Weights of a small segmentation model.
Model: 6.48M parameters, 48-pixel images, arch unet, activation silu, widths [64, 64, 128, 256].
Training: muon at rate 0.016, 7200 steps, held-out accuracy 98%.
Data: trained on rendered rooms with furniture, 145000 training examples, 19.1 epochs.
Rows from block 3 of a small segmentation model, named by matrix and row number. Rows with one number belong to one channel. Each number is 500 + 50 x the weight over its row's rms, rounded and kept within 0 to 999. All counts start at 0. Numbers have three digits each. After the name is the row's rms in percent of the matrix's.
After each channel's rows are labels from the 100 images, of 14848, where the channel reaches its highest value: "responds to" is what is common among them. Only what is clearly more common there than usual is listed. The data: rendered rooms with furniture.
# convs0: first 3x3 conv (model.enc.1.1.convs.0.weight, 64x64x3x3, each kernel summed), inputs 0-63
# convs1: second 3x3 conv (model.enc.1.1.convs.1.weight, 64x64x3x3, transposed, each kernel summed), outputs 0-63

convs0.26 079:507444507517506481510496432465521476535507496530462517468308498496520509496506506655437542357509497491506484499524422471495500502509491503574496581431494490500502546511465497627501600539485510
convs1.26 072:497488506317553549462503501472440625397642493493477502513498500519491498507520508498509482601507511496502477504486491501476492496505498472633497442562522510497498506557506489344501506484491517
responds to: arch; largest object: arch

convs0.46 109:495493575462491487361497482515350511473492499584509511455468500493546500520503504505501509518523363500499536495497649501461547496502497516529498504470508501498511389495497477658501488489497406
convs1.46 080:531502585492482499435493585517482506501570499560487476371530502449513485485485556536337502452499503539460469589583511504535635460483492479456503529484525461404499506502460481389566535496482498
responds to: robot; largest object: robot; dog

convs0.4 093:512431499501526485444709489446501502521496499426415497502354501551526498471515472507505514486501482455504503515499465493545496554517502509495514504484507358499504519526450604362503504506486469
convs1.4 087:505499474501421494499506505473548474501499500494531498490486494573549483497587501510502504492502496592500499497508507494497499505487500499497504497492494499504502549516845484487498498470514496
responds to: sofa; largest object: sofa; barrel

convs0.7 082:505393442595492539400755569517489499553578491490497541504484507642500537497505495466504467480530538473498487497490499530564537462539504526504450502500522500502500482511505529502486534494510499
convs1.7 085:385514462404411419466495457463487490399529546450483500479569503372498489375536488489497486486419453439484492516529474504534527527495442474577501505498514515523504458407496469493370452482453492
responds to: arch; largest object: arch

convs0.50 100:501498514572505651489501539533522527493496493489495466508463502505500423500717493495498528499536585502502494552490504495492496474490393487505633496506489457498489503499496446499500504513511655
convs1.50 158:505484495542500456498499512502499497502504433515504501495509473493499487500464498446498499501740487494478481486509497526492501507508224523498453474515499513500453501500501506497443481501502491
responds to: window; door

convs0.57 074:588386580501504555423532504525491521502523518504490487495393505488555496505483501504496506514511512498533506504502508484513506509577507504501495494502520667517507518496501598534541511507689359
convs1.57 075:501443499477384537492440461467501533426634522495496456510500509523485352262495539521483452499492507500423478499511509509473505507564490495490502522499475501523487476521490455562442500508488496
responds to: arch; largest object: arch

convs0.55 069:533484440498481503523517496422402508491479501542562436455278503465494505459506508511482495547496462493492561497494563450485518486475498473668510513506505374505510512509499435561506509486516558
convs1.55 062:500511492487480496449457475513499478702599499504499477499489505494488474581487557506677475485487509510503629514526540498501635503502500513388536507495512495510489511425493499505512485473491495
responds to: trophy; largest object: trophy

convs0.3 104:566511503275522513465490503501507500497465655480459501501445501516529395581493501544491472493501306499502499501510505499533522557465484500493504537465470479497504504503482514503458511502506500
convs1.3 099:491518496572432501498370499492466505465498487498495481522474491501496551523523504775492504513486443483506486458493502495494473627473481486500506526492605504496494530466503441491444499437502496
responds to: count: four

convs0.47 086:502524504482507489473497496519490507506447494500503501496482184501501484496500517565606467499508492497512500505495499468520501487476522414501561480479466579498500498494507431590532483499502519
convs1.47 048:496490519486501765493498495508500507488501289484458495491510443516501520501529500499502498471436478498499501502531493513472498504495603537554556492572494494508569516503497508502494530502507474
responds to: door; white walls

convs0.27 083:523550492284502440480499493463492489496484582518498518477533322498500661511500503503512562487452445499504590507483480497567476475482471481483511504489486524507494520484503525445433483521515466
convs1.27 069:506472498386495506498497498499508499494500789516506496503497508502495354499485462510495498495554499495526499497519524505499522445496587488500577547585500531502583509506506499497510497497502508
responds to: robot; largest object: robot; white walls

convs0.12 138:497506502495494493560502479496490480635437498519498498493377500494578502496485611544496464473492567266519500498500454496497501444563492512491498505584490506499500518499499497482498622555501496
convs1.12 111:503509449473507444464505488514399513495450471452645391426520499498503614540508497496553454474444501463478491516379540493479529545439499472451504381486498491500490475645511485485515418499484469
responds to: flower; largest object: flower

convs0.42 095:494519732500491495520541482471463503414508501498499503484441503534519490502502494514498495485506504496497497503500470498549476491375503525622519497454494477500501635504494579430497501530638498
convs1.42 067:498497505476487492469488492489478498509541495483557474327517499538567464551529723507461510488498513498495488450499522516489502534503498437401484502487489506547500498556673478488505485489461544
responds to: dog; largest object: dog; count: four

convs0.54 077:504495503538473540594478459506492522492501464397506456407350705505498454500480493488464439498543364502507491501500496464532497483504520504537502494489456380498493458481501434507512530504531498
convs1.54 079:505503506499500493500502503500501498519498512523503494487463558500501501498551501284504500499396629500494500503502438581440502499523429504500351399516500609502578503499503510502512527500504575
responds to: window

convs0.9 076:503504500501499500456415496674652492464499500518498503499415500376462512627498503479520505517494480486501518487496484500499513518424502509442499497477546506504582681506503481493500513507504495
convs1.9 068:479538475492499491491493472337581482497488475404513496497501473505495515480494538504328514465504504393492502388499491501498519509501503493521499493508487497505498475466494604700480503490502497
responds to: table; chair

convs0.58 112:508440497466468483500502494503489503501474498660501495484305498499645488498578501520523500539506458501508486503567509496505501632501555522496503501586483628516494502462499480500496498574512493
convs1.58 223:504256501505531500498500513505492496514508503493493497497497491500538500508205488451493497493505500504481501500500511505492499471527499510522497493501460456492504502492484485498502502478500488
responds to: umbrella

convs0.30 064:504561539510500501577485619474643498504488500496575626557321495513512483530483500502498487492503505568517515498518523499475515510448502483568500557518535512505522509502493431368504537590503454
convs1.30 067:486501472503494500503375488417514442487519465493379438579502493504471500455496511529455536501520426420489498364494399519490496503541660501555500595538518499479499563474449585514483492527503500
responds to: lamp; count: four; largest object: lamp

convs0.34 105:343665500493500562483488510483558501507610499555501496506438498511537497535497498502494463491503441509502503500503501502499508678492511503503501502593506471500515508531502371520495562513403506
convs1.34 105:428460499596449329476505498483363453591466492531509566520510451492491584521481370477516441514456475470472468413493424489522504480500439503499496510499437494534494572411485495484494473500498489
responds to: lamp; robot; largest object: lamp

convs0.20 096:517450488501507501465394500569543428377490499497561500510507498568420501498500499483455511584484427561489491649496473502500499491498498500487500510503553358500487486513501544685496496522495516
convs1.20 087:471496530487489495489659502327468439505419501489476509484506496489294498500506369485455506443501498472444492451479501498497436534500498500434499454501469497499508503454450472497493494496496504
responds to: table; chair; count: four; largest object: chair

convs0.31 086:493479602498499468573492496509374598499498500502386571505408497500496500485499494529506570473504482572501521500498496507495555521499494502663499557483505555500503449641500543627496502484506510
convs1.31 141:471468259505469501430401478424443528486517466499485455461498499492350478514492501530454474493500498526440501464489500480519441499503476517501505419466491478388500493545447487437510516501470502
responds to: barrel; largest object: barrel; robot; largest object: robot

convs0.25 117:498470563489494491380553474516482560504497501527427496503419494535627470506500499498498537499484498469500506529500506682499504503509505636681498496418502491500502495481548536549498498477493493
convs1.25 094:474499504505466492498486506468416602305350496494500491506504507445454543503505479504529541497486491504391490480540511504504623506485486488498494502492499486602499504497363508498512411499472510
responds to: barrel; largest object: barrel; arch

convs0.63 086:526447513451483720493486504482360518499497492565359495476449489519497580491531501467513543476479352494485518504488502544526502479458520474514477537567501502501501476488500504565494510529518562
convs1.63 065:495433494501564434492523502511498535498499469492478711485572564494496455457554490507503449478509578505497530496525541490557483488450694574496491497447495499474556500487503496502592488500441542
responds to: robot; chair; count: four; largest object: robot

convs0.13 107:644504499462506502593493507497405420503504499521496497487301494597481452479499504498426480477492472491505524500506483486489510515597497488336502506522499502494483453506497505518495506536602498
convs1.13 080:575510310494477482511449486591434449468420500495486445502469499501555509522489521490592513396500484576494523564524483498500433521508504464498498544511471501529494651509480468591490476502406503
responds to: lamp; trophy; largest object: trophy; largest object: lamp

convs0.0 087:500512487529500459505513527455531472507446563500498565531471618473501524578492477488549426498581516525502498498503533495532496491474479477503718486497492500499506504504498278513497488507524506
convs1.0 114:503493494503497487500501512495496467506499362495499492499504380495499492497665510478449502587543494499372491502456486603493498504493485503510355503594502469500654506496503518498508504501519495
responds to: flower; largest object: flower

convs0.51 131:500471499303520522457464532481527502429500527488489495548429464503494294500532500502497504492506402498508502499497500504548502496507517506513498505319504459512478494474492417508502490507520482
convs1.51 178:496498492720431487496482528496503500359499368543497504507472478492424517498499500595491477501498492490498499499475463499374499511500489517497506587493521550496495553499493518480620532474498491
responds to: window

convs0.44 073:512349509499530546505394499514446509465493500550453498466448498485536747513500511501512443530511463503489503460488503502497490540489499500477501508509498496498471654489498464428495521569497503
convs1.44 065:498483498504626501487758501502489361500488510489498612507499495448481476486528495507497487483510491493489518410443495490522495502505506472498503467481449496469529500491515498504499501447389568
responds to: chair; largest object: chair; count: four

convs0.49 090:510484503467502508516490490532512472499493501352284484502346506509491496519502497489485582499500344422493504503499552381499500487495489501502535547440525508499490508491497500497501507508499510
convs1.49 104:512495510153493499502447518519429499499472529504495502491500484542495502517494539554504497495500496488499486488446480508500510494458501528482498460492499499502523501589495501513506500433502503
responds to: count: four

convs0.16 086:569597357549599496425412498384507532501500496531505505566411426527499478504505496494526491499504436498493513499497511496506506505527488518510516503489475516502506446500504274477463482512523508
convs1.16 185:497491500501494500501501499500500495500499554486499491500513571510503499482119500500499499501483500499500500511500495498499500499493496493496490503501500490499493500556545501500498498501497495
responds to: white walls

convs0.39 071:577537478499507536471513519351490454570504501536448404507393513512508488480516578508460498646646486487501502496498508493604561503443506518474515498508498505490491440500501509502498553506634495
convs1.39 074:370549512475431473493499502645467560504524499481443410492623490505481486399530517503610379482499580504553498519510492529376571521536508473460472509490520503483494555495500506469495496482474503
responds to: trophy; largest object: trophy

convs0.37 118:492515594492509530394527498450502527497502503497482524523336486473736556494498500528462536499484475502512495606500566508491502474554500566526487498495494420501500515545516504461513580499487499
convs1.37 084:497500467484446499457508501499493414501467492503495501497513494508417529503509499515492639554495509496504492497573507497517435502495496497479504498488504496817501501507502455497505470505498499
responds to: barrel; largest object: barrel

convs0.14 111:483569488514569507444523490427493495522459500590507661499483472490505542502502570527498509502480495485502495502548498498363496617583499504497495496608502565500541597657496522530498499500492494
convs1.14 120:494485491499683400458423475521474464496503492401494490504534499448527454473480423444461503492500441489521523363434504343569453473473509510451496473469435473476432538484482500502509498497497500
responds to: lamp; robot; largest object: lamp; count: four

convs0.43 107:485523494530536510228534539524471499497502469495501499494541603505514487500524499494501458486572525482517502498497481493668498502476535516500632496503489504499471518452500506494512462505485545
convs1.43 120:493492500518512500305352501426501440513450578567500492455503551508496498514506478401431488495490515495500502458503489612370499494510507490501510499528500650511496519477501519499500493498501526
responds to: count: four; arch

convs0.61 158:532532510531552395404503498563508501496499483504479502498240506504522475498541501450507500499511412499501559500504497472676509510494454494520492493458498517498488498461495481503491494476502426
convs1.61 108:505515500620499495500499469500528500501499500502499493495502498500501531434510503463493497500510506463503498501376424514196494513490494500500496468479500510499515498536503501488624498498483546
responds to: wallpaper; yellow walls

convs0.8 076:504300553501591551436487534436507481499500505575500489506435549480541514698502501499541562511499492495496487498497471502507493503525476485480548502430544530504501432489519554491497504566493604
convs1.8 218:502309503501506499498491502497502500513500623497502500497530495502491501500185499457497502495515500495500499492496500495504502488500503501497504497492504501494569503503503502500499499500505504
responds to: grey walls

convs0.59 123:485534457496559552449564447397491497687498500423499497497438498509503499502504624499501496525507486519503499504426505478459505365519503394480502497481498495499503637490465475413494498540504503
convs1.59 062:497483516500745449503462499532510494462531506492569358495500499480494500433452502520476505470497501508496549543346491500516513499500575479502500463497475497516498510473640501516499502490498491
responds to: umbrella; largest object: umbrella; count: four

convs0.18 083:510637504493485493538489539529430478574489498544581476493472495498473502594500502588520506583502443330500521500497311513462501550484505516448501506523494501512506499474488479599502512511548533
convs1.18 059:504568474456506506511493578509505488375526500491423478382517509498614430444501490446562503419477509459454513507442483482516521542476504477491526494506379506437496503680522489508525491558577502
responds to: trophy; largest object: trophy

convs0.32 142:503562559513495503433683499237509498505510505485520575525467469488517473557506497508497501500496510483500506497506499502541556450497502499517500501507536441507553391521496517504505536499508540
convs1.32 063:505478690507501367487305481531494466531501483461512380481496469512492542456521490557451478493483494489477455530488502495508435518500531468468499455480497493490498591515491489499596450466501490
responds to: umbrella; largest object: umbrella

convs0.48 050:515542497494511542181511516520496476504493522508520474545458506479547504516502516491483496512484492468495513505534483497497479474667515551494505498481503456499525489497515512558497517533504480
convs1.48 011:494494518505510500494496500511504519486500507483494492488512498493492497500501495518502515750495507501500499503502503499504803501489495487487496496505506492497498544497496507514508501503501504
responds to: trophy; largest object: trophy

convs0.15 079:500489490370496604677455518491453496500494502496501496482347493498499504502498488485500494501426587391495474521501490464421510506494508492501564497440479570499499421497541495517525520492506623
convs1.15 102:488503481493493514549505502520464495512563604496497496421541465517499337497562501426446514493541536501509498493454493478479475505485689484429573503499485516471636489488459496499414583497460512
responds to: count: four; robot

convs0.2 092:537488488498498524597494497508524484498503500538536494512389498490388493456501499273517491508504464654498489502500609528500502493516498488482502564416497496502604492461498485508469500537516498
convs1.2 146:509489505300480500500473594505481510447492488510550498501497502493601500504497492251497491597502496445496506536501482504500502500506500520520501500504585500509484498559490500494473501566501500
responds to: count: four; table; ladder

convs0.23 069:500401509502520494386409480575387498524499500497535486494496497529405497522494516472547610629524490438500499473505460499470455450540500523489500488475498502500661418493494419436496577500491487
convs1.23 081:501525368483497496496456528441572624497513498479499503477506499483572603392501495506405623592502489511510575472467513502499516545496503504530499508525406488516500496540417495641479489479509448
responds to: robot; ladder; dog; largest object: robot

convs0.28 081:501498490512501600503500467493512492471491614482504500548352563468493572518478498498538505499251396445498499505494501481501484526500558450573521502503486471503500490505496574470481511510498491
convs1.28 068:500501499512499660501491500484521499497500447464503502499478514497499502498559501504503501498495490492483501500499499551475500501499515499497728497495500502503758449502498499508512500499499501
responds to: door; wallpaper

convs0.35 067:565539498508517514525495490502517507499507500454516514560246506546448506591500508477459526481483550475503490505505499507485499505513499535511502441505506521502507537499494474463501727493535512
convs1.35 027:536510600496477488626496494573517508477493494498511466481470485487490502507493494500489828558503509481486510507508461497510520512505493506495495500503545511497494474503444505542491501493496501
responds to: ladder; largest object: ladder

convs0.45 160:733456497415510498418493501639464487500504500498469496497491500491498498449498502501493502500496478495498499499451493494501462501460499482499501474495503491499503491500499504528471497490737503
convs1.45 121:552498483519491511625471479483491495499456497502518521502411507450512556508378498534477641382498533515479493488496503502617447453497496492420498503494525509499497491507497473459701487504489466
responds to: ladder; largest object: ladder; table

convs0.52 125:504491517480531517430490495534472579563500498497502587534492498500606528533501499487494764464490495510601449518522506610449481460494500515542501500493462495483501505583498518450499494523555495
convs1.52 068:462498532486506487488495480484508524499502500488582607501560500386497516484469445506510309598497501491505489508564641524519487450494506439491499500493549502507497499406425505434498617516447491
responds to: barrel; largest object: barrel

convs0.24 077:499494513572502465489496507506487498702502498519489517475460330545522497511510500505511479477498486454597616496497527518439503469487497551492344498550436420499496469523505483494500512509502560
convs1.24 084:455508515499496496492510488493453505410474505469474510542526534498507545491467520451502380479497401500511499503591690517576531385471509477487483499480481483418495511559497541504456594480503363
responds to: barrel; largest object: barrel

convs0.17 099:505637472503482539502508518480494506528495492475500423501365503527492397491521497483506562476505527315515498505445501501542499644510502527527514519469508470501500482338479507484508513553502499
convs1.17 069:513571554509754470508493476517498501468498494478513393494548494497496510689500504448493505487496476499470525520553501539492487445526507485469514515493381443486504514520507507507508489502495494
responds to: umbrella; lamp

convs0.6 083:515479557522529486365497536570521516618444501488534666502424502522489506497502503503507516496522500507647499495451502552490506479401493474563497500566464540502498371578497472531503515549503480
convs1.6 049:461501525492299514461490483491486505460475499513324504512487412469458585482442476505436496487524490541507505519595554508524449440494485532461468508480508488512497467579626512517513525489497435
responds to: robot; largest object: robot

convs0.5 070:601617593500506474454497578584508506509497512478506622525606497535514489566504547497504516504500466622495490463497520531471480496470509494486500509501501483531483500496497326516497558504600407
convs1.5 064:411577490549435503499571471263534480422484480503507414502466494507573375499466492500462484495500373483517496506514435480498496490505493496498503494469510496526507497484530506485478498495462404
responds to: robot; largest object: robot

convs0.60 056:503538425509551498502436529498453571529515501425556550496446500657564622514494531502496501504551535447499493486496584493576588497469496551454498496488504382492467621473494437406501504506538507
convs1.60 068:486513506496489466479558500474515483492727493495518492492577518540626474497491624511466487502505502547493612396520566501473508491500500390441500490497528500428501503497482429496500530476485507
responds to: dog; largest object: dog; count: four

convs0.62 093:611492546499493521570487455411467483517500500512548523493249429503535503530511515497547513581500507489503502504495498472494484514621490499488500498566477468500520480498503622480552516469512441
convs1.62 093:420500490502526498407694473482499442498491503476489534331507498498501498487502451480458475495567472495507431700489472504494477507491502495492502555468497495498530511514503430500521489478444508
responds to: table; largest object: table; arch

convs0.10 141:469551494500502516453480594474500516501460499621505493513495504467511506506499502492500499504501389494501482610502501432505521596465492451502488499496511721501498500497500492536497498504630625
convs1.10 096:548515487500439498482524562488451474451678508515505543439464500335493503494439481501493510499497441462470530391493545471473492579521472398438487516477489440479408486487433506497496545523544425
responds to: arch; flower; chair; largest object: arch

convs0.11 124:516526489671499540341503493478508490514499498522502503491457499496502567505508503739555513492514455515501499500485555486452508497497478505507497509651489463501511495493503523478494502510504485
convs1.11 121:507529501232494389504481502505530557495512564477493501507501503460499491477542499322497500455495489500505499496489414525498451496448500479527489450504434495504439500520513500496504499462521489
responds to: door

convs0.33 117:497525503558511406499497497510508515478500504445499507502498491488443609499492489500540497499489531500499499496498501460391494505503386458504590499411504401500502498503509587511745498495506554
convs1.33 083:501506506477481506484487496505492501502503188502500506492522526495506505501607496504473500477494487497462498487502501434500504489482623488500618496434485449490521499497501504499543502472520481
responds to: window

convs0.22 084:507512461459508511511473502579514485490536502517528626513482483496614491501498512496502740498494404559508508500514458389482497561472511604508502473512536559501500525560503552536496502500500541
convs1.22 064:504526427493410365475490497510478460488502462442501493523538506455484445435477498495465459445547476467523427461519514489432498500468510505426498505532493343455526584354507514498591387492519500
responds to: barrel; largest object: barrel; robot; largest object: robot

convs0.56 077:600501503490488474366520521484568495492514496471492492497499534494581541409505542586495452544504445595497470499504491493508494479477501456495499508608503449500534562531494512383504303504536546
convs1.56 093:482518416485417488511449500494563498498499470473494406499458499476492498483536504421421501416519469369467497497493475482498505561500455506486500501397466496264513439470527460484501493474525538
responds to: sofa; ladder; largest object: sofa

convs0.53 105:590396447504492501479526489300502498494468500523507505490464500531492504504498499474514496584500438491491365500481527500499351474384478503454501497499444582497494465501500486571501514549492439
convs1.53 073:509474510500557492494655494471482458480414501516448574509498504502508536555520442493435494503494511658515472596492451524509386456520484505386500513452484509514505509512475537515491484507662481
responds to: table; ladder; largest object: table

convs0.38 106:513507473499491498518510494639522498503493501453722489504510499414508495525498506418509494457495500577499508502500592497498489500518496494375512499469492504500495490499515558343487498407526525
convs1.38 054:497508454503496498458494482469478479487508498498563383497503493491443501497495490484465492458498503492501503492501482500496502507514504495480501474477628499487498491485502496791439499647504488
responds to: table; count: four; ladder